{
  "arch": "resnet",
  "horizontal_flip": false,
  "norm": "batchnorm",
  "beta1": 0.9,
  "beta2": 0.95,
  "lr_schedule": "wsd"
}
Rows from block 4 of a small multi-label image tagger, named by matrix and row number. Rows with one number belong to one channel. Each number is 128 + 32 x the weight over its row's rms, rounded and kept within 0 to 255. All counts start at 0. Numbers have three digits each. After the name is the row's rms in percent of the matrix's.
Before each channel's rows are labels from the 100 images, of 14976, where the channel reaches its highest value: "top examples" is what is common among them. Only what is clearly more common there than usual is listed. The data: rendered scenes of toy objects such as cars, trees, mugs and chairs. In brackets: how many of the 100, against the usual share in percent.
# convs0: first 3x3 conv (model.blocks.4.convs.0.weight, 128x128x3x3, each kernel summed), inputs 0-127
# convs1: second 3x3 conv (model.blocks.4.convs.1.weight, 128x128x3x3, transposed, each kernel summed), outputs 0-127

top examples: ice cream (41 vs 6.7); orange object (35 vs 15.4)
convs0.50 088:106107078093161103087156125123040163190122052071125146041161093062107119142154135122138069112100150087113079116082132152133130184162124088154069124137131173126130116136102178100157128135148100035132109134130106129151070148137137148101051103092077117088142098134151155121130146125155132100116113121111108128070131148147123128140162139135103128171133074113139126127098086119160108148060
convs1.50 091:178134165132124164139130099133168108126128090207110133160078124080107133169155063120119124140078195160105098088066116108131150125122103157158101168125123111186006116124067134109148126116151105143156135142113088201131205093161143059140115140113097130151124094120156122163087055120142101189107120162138096191158149130160131138197124130137144098157115131139113125134137140128121110146136

top examples: car (84 vs 6.4); largest object: car (43 vs 3.6)
convs0.106 096:096091153118108147074162091121131168054128138164131183094051167137096085142119117116108111171110056108126178116131183097104145133088083122152152069103074076152141150130079061129096137113116167080108108140088091136117160095126109127108089109129120118143128109107147063066103120123118133165132081074131149134098120115143121160149148103137104034112146148117126066133138114082184159118072
convs1.106 086:036088079185142105127137125112137112136126101101112200132119072138115109179103146126144120103172114133099202099067182112105088097131093079149119110122199132157156124152115147130137146138129162167103160088195134121127117161109130177149191150146166112082114136107118097111114143074025133157112138118113135142127143134121146130133148140174125061099122155157081146139153114111169202088082

top examples: count: three (66 vs 32.9); candle (37 vs 6.6)
convs0.119 106:076073083102108065081134218110188139106137117156049108118101167132106136086165148104090144086167078090170131196146201087080137096126093108131140139108142132157103114096115143111084108078108135110178099119144136186161111152100144088187158141131147081117130123132159054146099125129115136116137127126092095140101141143116100134149116158137156048129146088110128128078090087101134149110091
convs1.119 099:116108148109095154120099121107154101108112148150021150137108082155138091134151087114122128099083118111056115141100147089130181080089173127107129140153185134174097133123166127115145108038092112205139135173206123080179130101123106108138172097120157175087085186110140108109148162087100094118065101147168139169097096142115151128151126114106131128116138104180151152172095118099101165088133

top examples: bottle (27 vs 6.5); trophy (26 vs 6.8)
convs0.66 089:196064164098116157077125132146170138160136123118106113097119132089116107123131164125078202111122138165118124135143129099133099100044178124117119106138050134124140139226120150108111086131117117076164088153168088135147146170121159120187157074153099125157121125141092109106082118116116105138123092107106214156080131142098105134107127078076073107112041172155167127109137129124120152114097
convs1.66 104:137074145110139150115121129135132140130143096115145148130075090135086133098111102170148200107163148143088120130174152156136107032163151133113138146089153160120151157104151152151160114194217125112090186110049135117111163061130182108090142123109093155183158189174120101135119192133116142162121100137136120153114146113196177140114131127083121143150075110142192079121104060119143127120122

top examples: car (79 vs 6.4); largest object: car (53 vs 3.6)
convs0.26 114:100069086147123106053133120058094144092117108127159098134072103152141128101123138142087087143121102111112131100155127118119121155088093108069163081092081154126132084106103121152105093136123148132019132104129084202142072087179069156090067155141127095102096109133126119166152133119138129143140063073113125146075175115108143134151136109100108074161097078150099083142123140114140153134069
convs1.26 090:097107127116108126171134119131141121140140109129105121083074180102124114106194146122133106149129097162131148090124182106094126094088119141140081150116219091092151130132150120089167153112113037206110124189119082151131102124143171117195174116144125047108121080139114086131159048117095099130135172020136130117094143128173141103115120126111112100126161180114137156148114100091156136136111

top examples: count: three (79 vs 32.9)
convs0.13 091:129097192116113136054123123143089142142097153135134117105108074100098164149135064156104156109114100029117139138119175122059192127106114114109158190111113163136168130090092134140165119145162102063137114132105111151147162115091115136126122135151139093076162156134121143180111161113075183143130087042126144169082107107152157118134165140070149098174093137133141111113162127052156144124065
convs1.13 090:148185096097080114076083131154111150105154182163099160147111127124184141153194078101136145095125106155157177069121117141150137108138145120169149146166173104124086131101114153145152175117158151105149174133123144134207180154129145129120133122081117142109128171147186109126109126103085142183096093185075149148103113102236135134109070147072146115134053136154138135078134125093105136157164

top examples: ice cream (56 vs 6.7); largest object: ice cream (26 vs 2.9)
convs0.17 107:164101234120107165120101203142153135120105125111122126110146093071122100100134074100167133107095122142118106123079141141149118113148087080131100100124109095109097163152083169099130099136159160133132083113087062117115127085168084147144073127123080113102103120110120091125113093123094116112106090136099096110049065165174096170098129097147120093093154143107079115152111131130105042099044
convs1.17 100:189128000167116184087198082149138128149128111129128139156091156165125127144108127100126199145132185174121081112135093113100100109087148082125116143116153078095145059165149079038150145073139114143136106128114107168145136104140116127124171109181132165124126149120120113118149104069085143110104160097103131163064114082135116097140138114146147124152122094146146133161143109114151108133185

top examples: lamp (52 vs 6); umbrella (47 vs 6.4); largest object: lamp (26 vs 3.1)
convs0.97 106:101075063112107132112140149112143120111111135112096109123137097114126155133129123134110108126116138105139140149093130047047117178147121099098175095152142137132143116105138098105114106118097106120119069136088032212157114106117121125163151170116174121117138122107128095063117150144089106076115186064118172167022158067143138151147116127129109086163103141155091080134053128117148101138085
convs1.97 084:140123184095146167139066141122074131073051117158084057091198149096126123129176080173128102120086122136158137161129122101122120112193151162111067138133093134148112165173155181141111098105106145158115162151083133135130157165152124179063092099090060125146112135092121095094137137207191130167144156183076153136176104146172140105133127134094108157108126112102122144097118110138100145119120

top examples: trophy (35 vs 6.8)
convs0.110 117:135085145147121062123142190177088124132132079113025145160135198115113117118165104054122134122195088137111140126148152114100108159169102104099123110161170141120116141156134110102108094013123104126127103104119147211153110102089141125181133133105116135137126144110139019113092131110095087148084107145104117126116100119103073096146115164130145101097105154122110128102092112124120101082099
convs1.110 093:121119076140165136178133112041083150143140134179007144124115063158118103094125115118130120099126159182092116174080146116106128090085146139110158148101102106145134159163152091088123114062138128166157119156159145133142133152134120193100157172143179174112145156095117102118177100092139114118096093138095096133094155149103140115094201073185156134111149114165172135130114116103122188082152

top examples: light from behind the camera (64 vs 25.5); teapot (27 vs 6.4)
convs0.20 110:128054094136110145084147123088091151116153101139092114183092136138105114126132145145103139116150167134188119077139147132140102115166241137105134079127092134140143121159148126142132090118108159082111123172143102210145043116191107136198140114138110145088120133127133116066169140117198154129117097097091103104055118077072146152128101147131149120173096131102130095087088101158158153107089
convs1.20 120:152082115136110193113165105084111095084103174123146110120124078123123149182136120119150147125131155104122121134145096061054113155097171106149143108128098121088108097180103176117143089059064169131115116118129123118164086202162137201162147133117121162163137077116098117047116126144076116141140207096129147098097189079138146122131087121131127105094074098128088124106191102107129089126137

top examples: dog (27 vs 6.2)
convs0.52 101:173096149098104170087157147131128135115159122121125055111065115147106096088125174100141095081157114126103132132153139126131074111135132073138119123118078127112109104096098158105127072179120096092118130072118101162170125099101140106183183136174107149138163144147108176131148144118096143152128140142116134146047085162101165161149170131108096067144126178144069091140116137062140089156006
convs1.52 089:185143171128173148108103085121164128061158119170096132147124121125111109165176089153114090165120082152171145086143119160115182154164138137158119107126115097150142105134113133190229143121112089185167147129115100123133135121164091143115107144082159145104101157062152130136115125139141143125121138098121109102077103109111184131229094132105175162140088108117050112096120136152092096178211

top examples: candle (40 vs 6.6); dumbbell (29 vs 6.5)
convs0.117 085:129081088139086137114139091181107097142114078113092116108099197103126113134116105104098158132166143135096113119130083166091103139098185111112100084139112145091152064107138084148131078142094101133110119136157108155140074142122147108132125076160137154063178171148144169076123125097073088097144093165116154110110093136162081138117145117103149029119081117141056139106108137110090032122073
convs1.117 110:144109197098102151095146120085134168143137088141103165122105130076108168165132118099142172089116139134105109132082087148167098120136172134191131182117135136102133150123121143100170147090119123090173040136126169162181137094100062159145180142108074169150146132111132154151086125107118120187138048153044126160193151168110136144102140064167166145134114116127072140113119119126155110129193

top examples: light from behind the camera (77 vs 25.5); mushroom (38 vs 6.7); largest object: mushroom (30 vs 4.2)
convs0.76 108:130107163106074091124087225136138132104076096099086133145147127117133162085141118050155158168103134126135155119147142050113141123125091117176119149082148123105146148090117111127065094032115060068146110107132089156111086115092134106151142133116133087128129135144126122117099141058108082166118080166114131100052146176130128124145122115080115079120083063121114102101084105143121108090113
convs1.76 091:123100118081155106118098139111126128110138181179028141108130145151155150166095085162113106166158102139164158179095112154110117101142149117053151177070168119191139111185114147106091141050109113121143135103109087121081107188092120101096126180151115101097142107104146111113086136174118128111139126165133115063087147114088157108072167114153148047130094157141121144130126061100079137140154

top examples: snowman (30 vs 6.9)
convs0.4 112:104058131138124104116121127107079167131083162116100112155076096138102129056127087132099109125123095076113144131087125149149154137089095124110179144174038160125091096106096132124128109134062146085101116140136105128119065079139113138139141141126085139092136128153105101111107128153079137163107084120071143129078088103062115126085164112125111017121194123121112103074137105132110083098065
convs1.4 113:192162140128149073057122079118147137130084135129174104110166151103049106179124136111140101112134133145139123118156115134159156146111146110138130073141166091104113189132108111124105087162096093084154132142221078171089123130161077112130128131148145083171129125140159102112158149141095148113178088092243158081100125138094112106165119127115137084109157128110115166090156119185088076146163

top examples: dog (39 vs 6.2); chair (29 vs 6.4)
convs0.37 089:169108077154136055138138087140078122131140168152096069140172091099077150149120122103135139096084076158154138055069114114102134133081093103106084119122108158131146145141070106153098097143128092086145134138163152177128139127170091105130091123098103093140094166106133104191161157096153163120149090150057146145082139162155107169135137184087171137136098082102121087079130060075124127108074
convs1.37 093:090119180099163110108151102118145066113098100107140171138099126129144106176124107125140207096114087108074169056147080180135119106150176097107117117149203154120119094149124120110167134135144172128107105058137141144151196149178151118178177112125114097113167144174114110149149105089101148151098069059238153156122099110135111128141104088138083082118117117144111157129122101154095147102113

top examples: ice cream (28 vs 6.7)
convs0.39 097:194135240146128116092128181093130132169090103121101109129154114118151122137156085112118141102122131078091075095116135125086136127175125126127128128158151138119147145109074123155063124097173142163148123088185140172092119132106133057103108085141066088114114101108143130154043143157099128110106097158145149156126087163149057136111113078096163144137106110147085133127170077144119033154100
convs1.39 111:173217078169128174160124088129149110084156152118118131113114104119052137116146177139132255157155192097123156080151122111082146145117185109161148098144109120107135063094136111131135061143099058099116136148127201163130145157121113141145113110151109112160115113107125133068127142097122116118129176122192121131133076115132131087132093146165134102128139070106158141177144159144137105126138

top examples: arch (31 vs 6.6)
convs0.3 095:161063086108151141165110121076130154197120140129099159105108114116105101181148153071128045140131117124111125162115138146124122044102060116155136068099170110141170033128075103105130096144123115080127134104138116085155178088144085135137107128164129182115116139081155117093164166136103157103120102121116141152066094070135138158124135142113100123155178096126071162155126080161120129084078
convs1.3 091:192087138162145112082091076140155141116115151096096164115098113105177149066170156091102113148102120111105147144168135126162124136108122126152133125177037120094069057138202114135128108118149060207077150163135141101142090136130126112097081153141151157109127154113117088134168121131204111137111100094094131106161105098087083121116156131090075144126072132113134165197118130139140066150148

top examples: trophy (78 vs 6.8); largest object: trophy (35 vs 3.3)
convs0.102 086:183051107119142118095109151105047070139102086127112094130139128148081103148145092132127101090085119151114146132100094184114080128072133131089151120091139105113132090097115122122125085101163090082116146137128124107121169124100141113211105082101112094089160167115146094088115137108081119096127131160077195111094075157144147087160126101068083067089149089122130111134142118150061080065104
convs1.102 104:178044131132094134164185185103108159135112131105150119121058129121151160142070136162144103096209172137067137166112101148121083115121134114111111102094187133121127195092169127134143132121136095089125130043094133139094158127131101103085146107142135227154128161125124138163074138106101107150070094132077140164136155149204119109143157122139147143128123150128176156131182115119184150123149

top examples: snowman (42 vs 6.9); arch (35 vs 6.6)
convs0.58 111:089143077124092091132110117094176137145095091139095126145057114172113097088140153109124147118109073125086128089133063139101152153014109169115155157149152094138155132080145140174083089088136109065137168153102101130118112153109092130189174099130117084110144159162178084099100154099046119152103124113098154151100121130077128036134115091121113173129155138140135143071115099149119123128132
convs1.58 112:144121090152111121105128174140106095120150119156124128044106176110148123122167063139085118139122111162132132166153144154158140114175142201041039084099099086107089151149117133158116155151111135097160163095085103130115118109166093051063115087094126123125086151118105088121059123112127115175090159120132119176110094124064114102159125113122157081166163152167131094116119136125058124166155

top examples: black object (38 vs 14.8)
convs0.30 106:126105058153121148085162160154111131116144145118138045134079141151123141022162130123086097128143168119072114077104132100109122098051163120081119155162111128135107113133146068119123188158037149093117125118155154120146141148135098146133145090112126110168107107125108107134129135166066145100116065091110120116064091147151134097115147125075128083121155076116147063105136200149113177115131
convs1.30 098:091152129150104112128094130135122117087134136177077120100128171137129044190167075115126177107107101166087191066113117163158200064158092134162126079147138106119151080130118086150150120057063130158077135141138146147158128138142155135127166083091134112137112192100103100118082093155096121161108163088114156148075195143141122150176109105177090084129145090132159131137129091130091158124119

top examples: count: three (63 vs 32.9); blue object (40 vs 15.9)
convs0.38 095:170048125151175126055083065142188164148155116131067152141102105125138129122169138073153062112112156146152094138116105087131118082107137113174071138097090100113152097098144101130076095119132120140120099180145072092120099094147125124119182142147131117144116150103157169077156160109111119096112132108130125125114083138131062155147159121095094119128088126141181180145092072120075054122061
convs1.38 099:140098103136116139133106152112080142174141164126099116137068167164146159092130091107119131114161133138094118149149060135131124163160151143092199161098089178147176108169195105136149157089112096111118109134163059215177129137097109154079147133133200118174203115176132131142152166164124102153164095139101099109134150076134175087090155128136127163085128163089121096164131139118122123148212

top examples: count: three (66 vs 32.9)
convs0.73 107:148070126133052099083138147136133126158115096141162078174150101122135111079161142120120116070133096139154129162144113115083160085103023120126158157099134056146133085153115133164121158115144126090168171129178150174115127113121104112138077099138133110144141148143146125142135176126088166085105126112143159131061129134184142033182130141089135166157149074130137122145109122097111166150028
convs1.73 101:121087112128082124157095125119143123153116152128133116121101142085130168117139118166146120136089180137082154186085099114074101133108069108098094123124106107148147164112145124140129119098115118150160143135124084155204050134106164153160153153101173170122147133110110187127164138102123057163124059141170178203040124143129190117156096058099142159067118109129129106101106148080069119120175

top examples: arch (56 vs 6.6); largest object: arch (47 vs 4.2)
convs0.68 117:172135069115107131111104160174135108114114100135125144127040190117134121106127125125061097135100119132132111109141115073066137140090104118127149066098128094122108139157079142122113093144135090101110089080081111137073032088100058122125122093128123085142119130136118162160105115050167130159116150083208171137077192089103127051134134143111129141132107119134101144143145119094102107153076
convs1.68 105:104062059125135120127127120125158127182118084148048143117031145180129135158136095120101141132114158188086098177091115126122077132104085172109098148125150133128114087145138119132149132109111066168142159079105094109155060120122162145069120125171166138098119180106160114071140134141157147156151092106100103112051184085065130111127177065114142127134142144114147100111129127124130141142196

top examples: light from behind the scene (91 vs 25); ice cream (25 vs 6.7)
convs0.77 099:143118104145071138113115152188089127160058084139127186102047123129118106117123143191121126079127081157029135125171138141119096079162072141149113110148178125141088084134112132119132103154130092119110115057160060186131133067099120116148105138160100084140122102107161130153096134126109143104112083123128146159079115100148147120173183078116146122140080114101086160163166112116171109131063
convs1.77 086:206102090154166142133125163079101134127160101133120161122156025137107122163148166188131167122150143120104101185089133125114114169117121144154179094159133085154137200100158144120124161147111094146158102158070143137097167108109026144084115186107114109118135127157162086091108140169121130126139182153073109085103118110193156130113177123167131147093159136128129074138119122135167094119185

top examples: bottle (40 vs 6.5); candle (32 vs 6.6)
convs0.93 100:093110195096112108108147141124157139128115160125133188120176074165195086093141080096110201093126084130127157235129153153181156125170100167160089110189149135107154169154178173110105131085120155109159069134155107120132136179160144119163115116132132163156099151147128138116129127131167135140142129172102092129118138153196137138119074095161118183073165106140128101090123188081141127158155
convs1.93 100:104137115124100155102126130104145109136050147143078138098094163128126174140168077096113150143055131141162166131125162134127097071146104117109160125142143072087089106173108100120143078104164079104163109104165127025146128145216125150122122088136159178125150098160069126125142130074163106097119056132143110140130181091133087063127124102138162153105137132098139129181161061133137088120088

top examples: snowman (53 vs 6.9); rocket (37 vs 6.5); largest object: snowman (25 vs 4.2)
convs0.32 114:116109085115067079113135179159113111137039100106061118084060121128150075070130149114104122160103111090091160104118115109132133153070116123122165096107118126152134099100143157113091154101057139090124116111094092187122113097086092132158180170134092173121146122155163116128108151131071137168101118067109159165062127081120172066159105109103076115114162102143100110078135139105109107135078
convs1.32 106:146123070116108128130134088062111128093160128165085119094132201154115054143123101123095125096091087173120132127081145125147147158144149147079115110149102135119086131171116179136090127086078117151127211120136162128134138139135146109057161131109127095084104185108144123138103100176162110162106150037134122145091121116092128128192118153126117029114102146191154152072119123146156140181162

top examples: black object (38 vs 14.8); bottle (27 vs 6.5)
convs0.29 092:083094099161146059083146093118078179151134203137132121134126132116135094094135135140127054085086083158170163076135127134147134142130042117138123141122116142152121117086096189096155126150095107154159134136146156071148142076154103118157068154121153121144125120123162136122157136078114137123173044133073185091091115148110121116142128068162118155155066048131122109121075106126159125100084
convs1.29 099:146136151131162144130115193155088073141130135196150114149153098128158166089141129106073097111189148177143168133095151139117138062108116098122152122117122149168147129125133114140115095141176118119184203070102079144088165087193135090130105126099157198102107162094159168116134103146175135106086199118114199172088123108166122164142111097159181141131137114172140108169153110160076154168145

top examples: candle (31 vs 6.6)
convs0.103 107:136070068181177128103124125135056147119088111132067096102199131095071125130130151098157089182138125116130159089135107140126133176038119089120144098104171110099115118164136102116148057120119073088125131139128143135095034106158100139164113153159118079130092143146144109181195139093099108179100109125120092110102185134078133109144133177128156139126135078128108146082139100088096105139127
convs1.103 104:135059155145201121130071134061106104077086099119089094104146135124105106131166108133121095090121114188122164097163105106109152103130149174092077108148128112124165133217099142158114081115196174209116168207153194148124109103151151100160135103174110081102142135143113090108139095088173145123135103087160129126103159107141107084106094078140126102151115115133164124150125093142089110150086

top examples: count: three (61 vs 32.9); duck (35 vs 6.5)
convs0.24 078:101085095055120140144082135194110151128138118110000111136106131133166113154061075116105162106152112124139140103091151095122159122075110080126136127104136180103081127089099114156077119096111102151099152108099130171107110134122157105157117116091107165132189134111172169088126116107096114076094123113110169122124081074124157106103124114056120118156110095085120139037158104155105169123114
convs1.24 093:148121158079143154094179098075158118113130160097174159148110196122123111113128146125095125088113105159086114151091107162233091164154118101145125188171161171161131179139161104091136136102147180108137129119142114121128128109129116062076139099091135152110130128152151151185129138155070198108136041153117119106212130087099142115107157145146157113146133172128084092120156153150137163098193

top examples: light from behind the scene (74 vs 25); flower (29 vs 6.6)
convs0.10 100:124123097146077163157141168179108127147055081121162073124118129123099076070130147168145082120111158156111120133113105136110108102093078150134108150100127089117088115157141160084156116185167108104136126047158106148074135063118076101124113097124124055153151137139117126183119135100085126109107110149123133116089119081080122176137114102091143135045090110149060144199122165117122090161071
convs1.10 098:151122073144150155099087101130147148126171080170164172153069130140082084195172092086116124121094145148101133164080125123157105078069120124097149106150143073167120067125131072099159114150160141209183159137148099134194165102170183079109171126090204157139079106087112127139127123119128107141115120109106130144089159114161162096111100105126142101102109099151199116152103155108157144103148

top examples: car (41 vs 6.4); black object (40 vs 14.8)
convs0.63 093:188118164085078121104127100166100132119169139154066150115135119127117148055128100082108096168106133048073129126079153135081129117068146114092112155158086124123133174102076086143160121117099103179121145113164118112088156079117071123096157168126062108084140118115131130078110151069099094120113051132104151109121111114176117119158109104126046065084137111136104093101099093148131128139091
convs1.63 097:108151141127169117159089112093135112090130138100186083097146093116115114132088166171138088131171108078106153116127153068107098122086158146156102110148129132132132133143145174145168174144064176080114073180157136138056117099166153070082091131143133084110130158170132094195152174201087139135133205145156149143187165110159114138109149079107091131142138116145147083078190134107136131093103

top examples: bottle (50 vs 6.5); red object (44 vs 15.9); largest object: bottle (27 vs 3.3)
convs0.41 097:079106155111100133116171109095106170107125129108148118048095061158117123161156173116159132101107112128081124116107152157125037113096109070127123129050158113151128154084138212075116131104122141074164147144132129144175173113109139115134114157072088123140123146041131143092102164112131051119143123069114167133088124119125136104110160079161094090118177136095098170117165128109154155118083
convs1.41 103:172109117118171126124075084129122089114158125233164132178121163101108067138140133122123106156082097127088196126098142121105244125130111105142155113106101150140163127128145129180102134124110126096217132151113170102128154104116128126111101147138119173153064153101139105134122165139175149108105127141115133065173101154127109158143129137138119089024154139110142114126127165165088117133206

top examples: car (36 vs 6.4); chair (26 vs 6.4)
convs0.42 085:168091153154103109121108162114086118097101125121117130109146059127096125155129122146149118163145109110153096111062108078140115169064125124081121120107134164066130201134138177101109098117091136111080128113172084141130112105131034130120125113136156107118117153122102164090142135139109121088096100158114117122034085136138140166088121055127087136169094096145070036086116154108101074137067
convs1.42 089:111154129150145106094103080145178147147128142137131174142164215144116120127144191189113165074126103129114131080161096088072120083192146115152129122102149115103158123087130095116158177110187036120146160109098103128093151130160156109054136154154075106129148142156119122142193137085078124151158073130156121150118101110144104133133121183081044094134140161152127147136112065132117112124171

top examples: light from behind the camera (53 vs 25.5); purple object (37 vs 16.2); tree (35 vs 6.4); largest object: tree (28 vs 4)
convs0.33 108:136077097157143131104177240158096118177112143140069125140122104131100130143152103122107102105133147138095153136086162176146108115133083103139099159174161108123150106118113111128095073122084158094119078177167101171139145080119077140119142117157178082141119150111154112144178115107049139104130033156098129122111087151186129084118183107127100152098134115091113175142149095136137089146049
convs1.33 106:158133110137120109123109120115104117129132205164088142106168130140144125113104069088120175112164135136096161162126132132143157072091133154137099106153120056169192094137131164133153141099146104152141174097118190127170144094162139125119157110079121155107149203083151143119159196124159097101107156154078148173105163151248163130163093060144132090078097084133128120134109122117066158138136

top examples: candle (40 vs 6.6); rocket (29 vs 6.5)
convs0.115 119:151096143152110085110130127148143081115109133144123112152113086150132127113102108138135113128113114115130019150115109132101131120146101123108152160085152136041058089091120121081125097117124121095126096141141141112159132090135104126126104154132138165103025164088088105092125050107066167136110091127112155108053109148181173143161111084106119106093144166075143146118157141192166077126049
convs1.115 126:141115127120100132112136131134127164086102156114124138135164118087167176111078123139077125125103151112143048133038109121119164113131133141116110130126113143225247127109152120143131117149116111149113168115126148206112121150130122087151153078113138189115221156118124122149099217093166142149078150144108087200075129123147137145150181116142134129105124105064129161150129121106116136144131

top examples: light from behind the camera (83 vs 25.5); mug (30 vs 6.6)
convs0.69 100:137098129053108108110149205140136127153092118114106153163129113122131113092130118076135087108088077105148104146109088060078123093074137109141148079123131118115131114185095134162095091058109105129150162053154060106071079109110127098192080129113094060128118136163169142103109102139093127123124089141132130128072142137153089128113119119055120146130136150140136085103086040108164116125085
convs1.69 095:143142077080142116111093099093171080144108136146144116127096201138104133142077112151122160190158142132163162071161127095170133162132127124094157143081103089147164131186157077155131126102134115117093124149153051149098128170160131203114140179180110038137168177129151149145138203138111132154204131186125108101096124096152148104115161111108135085126159113126106135143109089107084090142175

top examples: candle (62 vs 6.6); largest object: candle (47 vs 2.7)
convs0.61 113:143031173108102151063129150112091108121132127138163138123133097120128138142119113119104141183133151145107107006120116127167067163137206110138139085139155132104087114162099153121146103132101097055089100137079069159143049100174124097117116132093141103116108138123137150144121158122160141129131085155163135146058185102089101172095129091137103165099112170160139136146103064125142127120090
convs1.61 107:150108174142114127114158172102122135139055132140109145103129148094181157152129080154122122109101156146127154168160177120133122142145197143152069096133121093140076115106141168074161111128144139140115117121092102137150081173103147120084179152125106128198106168128130101090151082122114060178172081100092147202135196157185139086105098138081124199101106189106129089119118086147100136122191

top examples: mug (64 vs 6.6); largest object: mug (53 vs 3.9)
convs0.92 112:163064152156068154137121098154131128090071161134141130151031101161165104113134088148085103087161142100127112140112149112115129069136118141087161120137123099142134082093120076137094111121129074100064181152097142164179065110156110147182069088123085112112130176155115092155106127096078156077111105097157149137038111103133150124181131132073122080156111122125120141158159147149085114129094
convs1.92 095:200096088170148141148057071110112141077185157120138123166153117117152090144159141130119122119129120132091101180183104099130126131087137160120115143137107084185152141132145167183205172133133094183189160128164101113163048061109127076087197134119152144146145191116129139155169128145149141159110147124154103117085125093191165134157065126090116122092121128124109082111131087143133149120144

top examples: light from behind the camera (57 vs 25.5)
convs0.126 088:108069157094106136085138167049145160101152098139084158125136022093111137055113135078100158144112118155131134104135050143104157110072099101114099075148104088155125158147092129114097064124100092143172073072103082120170076088132108063143164126123123161131088102117099128108109089122123078137097139096119141101051129113136135150092108080157105151120103139107113140141112082136148124098130
convs1.126 092:135088175097143125155139129075176124122050105105083054119115128147131147156090146094129186121160112130102134148145195149121080099169123122123180171114124153127156161139153148132069044200162067092096144093134152101137163119125143092138130153163075068101146148159140077105112183150167127146137131102057141114120122098116095028128124154152130124118097165104158142128144127121104171086134

top examples: light from behind the scene (50 vs 25)
convs0.36 108:143101102095115084058148098133122169109164148108136145115167073106126161114134154110087084133132068054121128102134135151098179105124062172142129107103089064159161143140084137095129148053103137114092139105137155057123106039147041104115131118109131108178115169146119103108086150087096124102157088111151131135090123114115123103156104193136156106136168086160123163102176107102181149106100
convs1.36 081:089165171135159151146125150085117117164113113098106163113117120098172101159155151128122105098187080095072153119110187088116102149137107125192092117102144078103103149159118072141167104170131131165091159132115103103168128154109106172116099122131155173110133093088100087123221103058065112165142172143133141193067122132121116130122123114156150120101142118160184073104144133065162209113124

top examples: candle (89 vs 6.6); largest object: candle (48 vs 2.7)
convs0.23 088:134071073084131128084126180113091162126054141148076151168134123139164113101140077078134119103106106119086114102138111134165141126126095133148124145106146097109169085089088143174084121096142113119138136134152112156140115096044113068190195117121114144138125127139140063149113161151050138108137115112111154156076071153136112163112067150054078084132160098087140076179079123134131130147094
convs1.23 092:213149201126135112144112090134150100104122121154135140143120172133170166147121119167127111114139105127168139143109118102130153134095166102082155151141129115128116090115148154175124121144167166074126175100185112127130103177121135108085156137081128064095136147151092092070137147113138047172236122096113118105158072092139128063133155050085141129099150157160189157158149129121142171181132

top examples: black object (37 vs 14.8)
convs0.59 088:165062083105118169119125129110138171114122116175129100113130135112135062190099152118108137054126125125077107137078125100084162116137180146103075110067136154138150028130113165132159114188148085089094105126150104196079138091133139131114082085092086150110103132126139146126099065103095126112097068150156117167110118134132118100147136148087148080087168105121066148076158131080115100133095
convs1.59 096:212123139140206170142079167080096096144114138146106051183097091153128114121125107116154122105154167166044158111120101096150144145101092113124166098075151101124158204144145149128133167104141165122102138144095127117107121122143055165052101124111177101078110169131180132119141136155148175090096094103080152114155143114157135120133139087106156135098073074135137102115138107166119094124185

top examples: light from behind the scene (96 vs 25)
convs0.82 092:179118118086070109087115174138136147125084162105110147146103113133121128107141100065086137122087102078096177067125140111108118117139144119200099103137158139124150108105052058112064132105151125119191113091209129171115176070074135125120107125100108062110117138115181093150126113142105106143097107097095108097068060115153154122144102093145163120132159175072095084168132102111121118118135
convs1.82 101:141123102123135125106114164079131131101123100097211156128124064157112077175159165135133114142094090084107080124155138111168147164085138150116137059250081139112152096083150165128142106106118191107141130127255130150147128133171109141100109124152086123174181143098125103141170141144097153108177107149133160122116118131104125140140121093106145146139149112101133142160143186164127096094109

top examples: lamp (65 vs 6); largest object: lamp (36 vs 3.1)
convs0.109 089:116101160091143163169089154125135124120134130107113172103063150103163131100141110094122081120105082142079105104138166099113128123064163140107147097071083124107101095110142166131077077152139153132165103140147076115160107109064130158157128116163172138094147103128153129044167122074117129124129119085162135128084073113188087106144165083103095020158155116121169110126115148081127141139048
convs1.109 094:131050101115152139125141147118124092117132085139115054115087170145122151149124102136120184151138147127171118151170106154100127128192208111115148150088090125112155112074168145126123168122167096177090151114095165125118184180088172127096170118090126127102135169142114120088154100206186141161173149141140112122137151091140098116144142036121147125166141106116199194155116130159137198121097

top examples: ice cream (46 vs 6.7)
convs0.9 117:148136184176155114117093078119200150122068124110159112120128144118097191110122127138131186110130085153120117067121099119185103091117144126141135120184102092111086123111120113184103083113117134110168150056171175112130158164114121043148107146161071088150134082109125104138147114067089147153125129169054092144077068180158083155133147086138121165135159131134147148154160108093104143161084
convs1.9 111:138160120139120174110084092133076079100169135186108118158107151122110096146164093129134225127136127127106106130172069126052156103148164127128111068179159116123144009140127113130157123156102108158119154124136119160176130076173119084119150129109104092143129118149143112118136103062065115170134134141161162136089143134190147095159081151118123129131074113108175119176182138095095166149159

top examples: count: three (60 vs 32.9); candle (34 vs 6.6); green object (34 vs 15.6)
convs0.89 080:138069106118122110053138139105159127123122080089094037100127086149113114118127093078085114135143084146077110152093161099134112109124097143117169162099093161122143088116140152108108101130105135073158154117151161143131110065143134139142142142178117194136115103123109152092100096092101112103078107124114216079022143105093148115140124130084112053116177121118086153122150165111136105111062
convs1.89 097:158117125127101116124115144083118101114170091063175061086091101120176158153132147158159086087143157129099107158155158141209064141135120239075110133117180138120105187092125074112130160112121151107161102143191109143138182070116143142104148155105077157209109123156132129117107135102152160150113091198142149110146144129123093142095128104110169171125139150146126101134178137124118086169128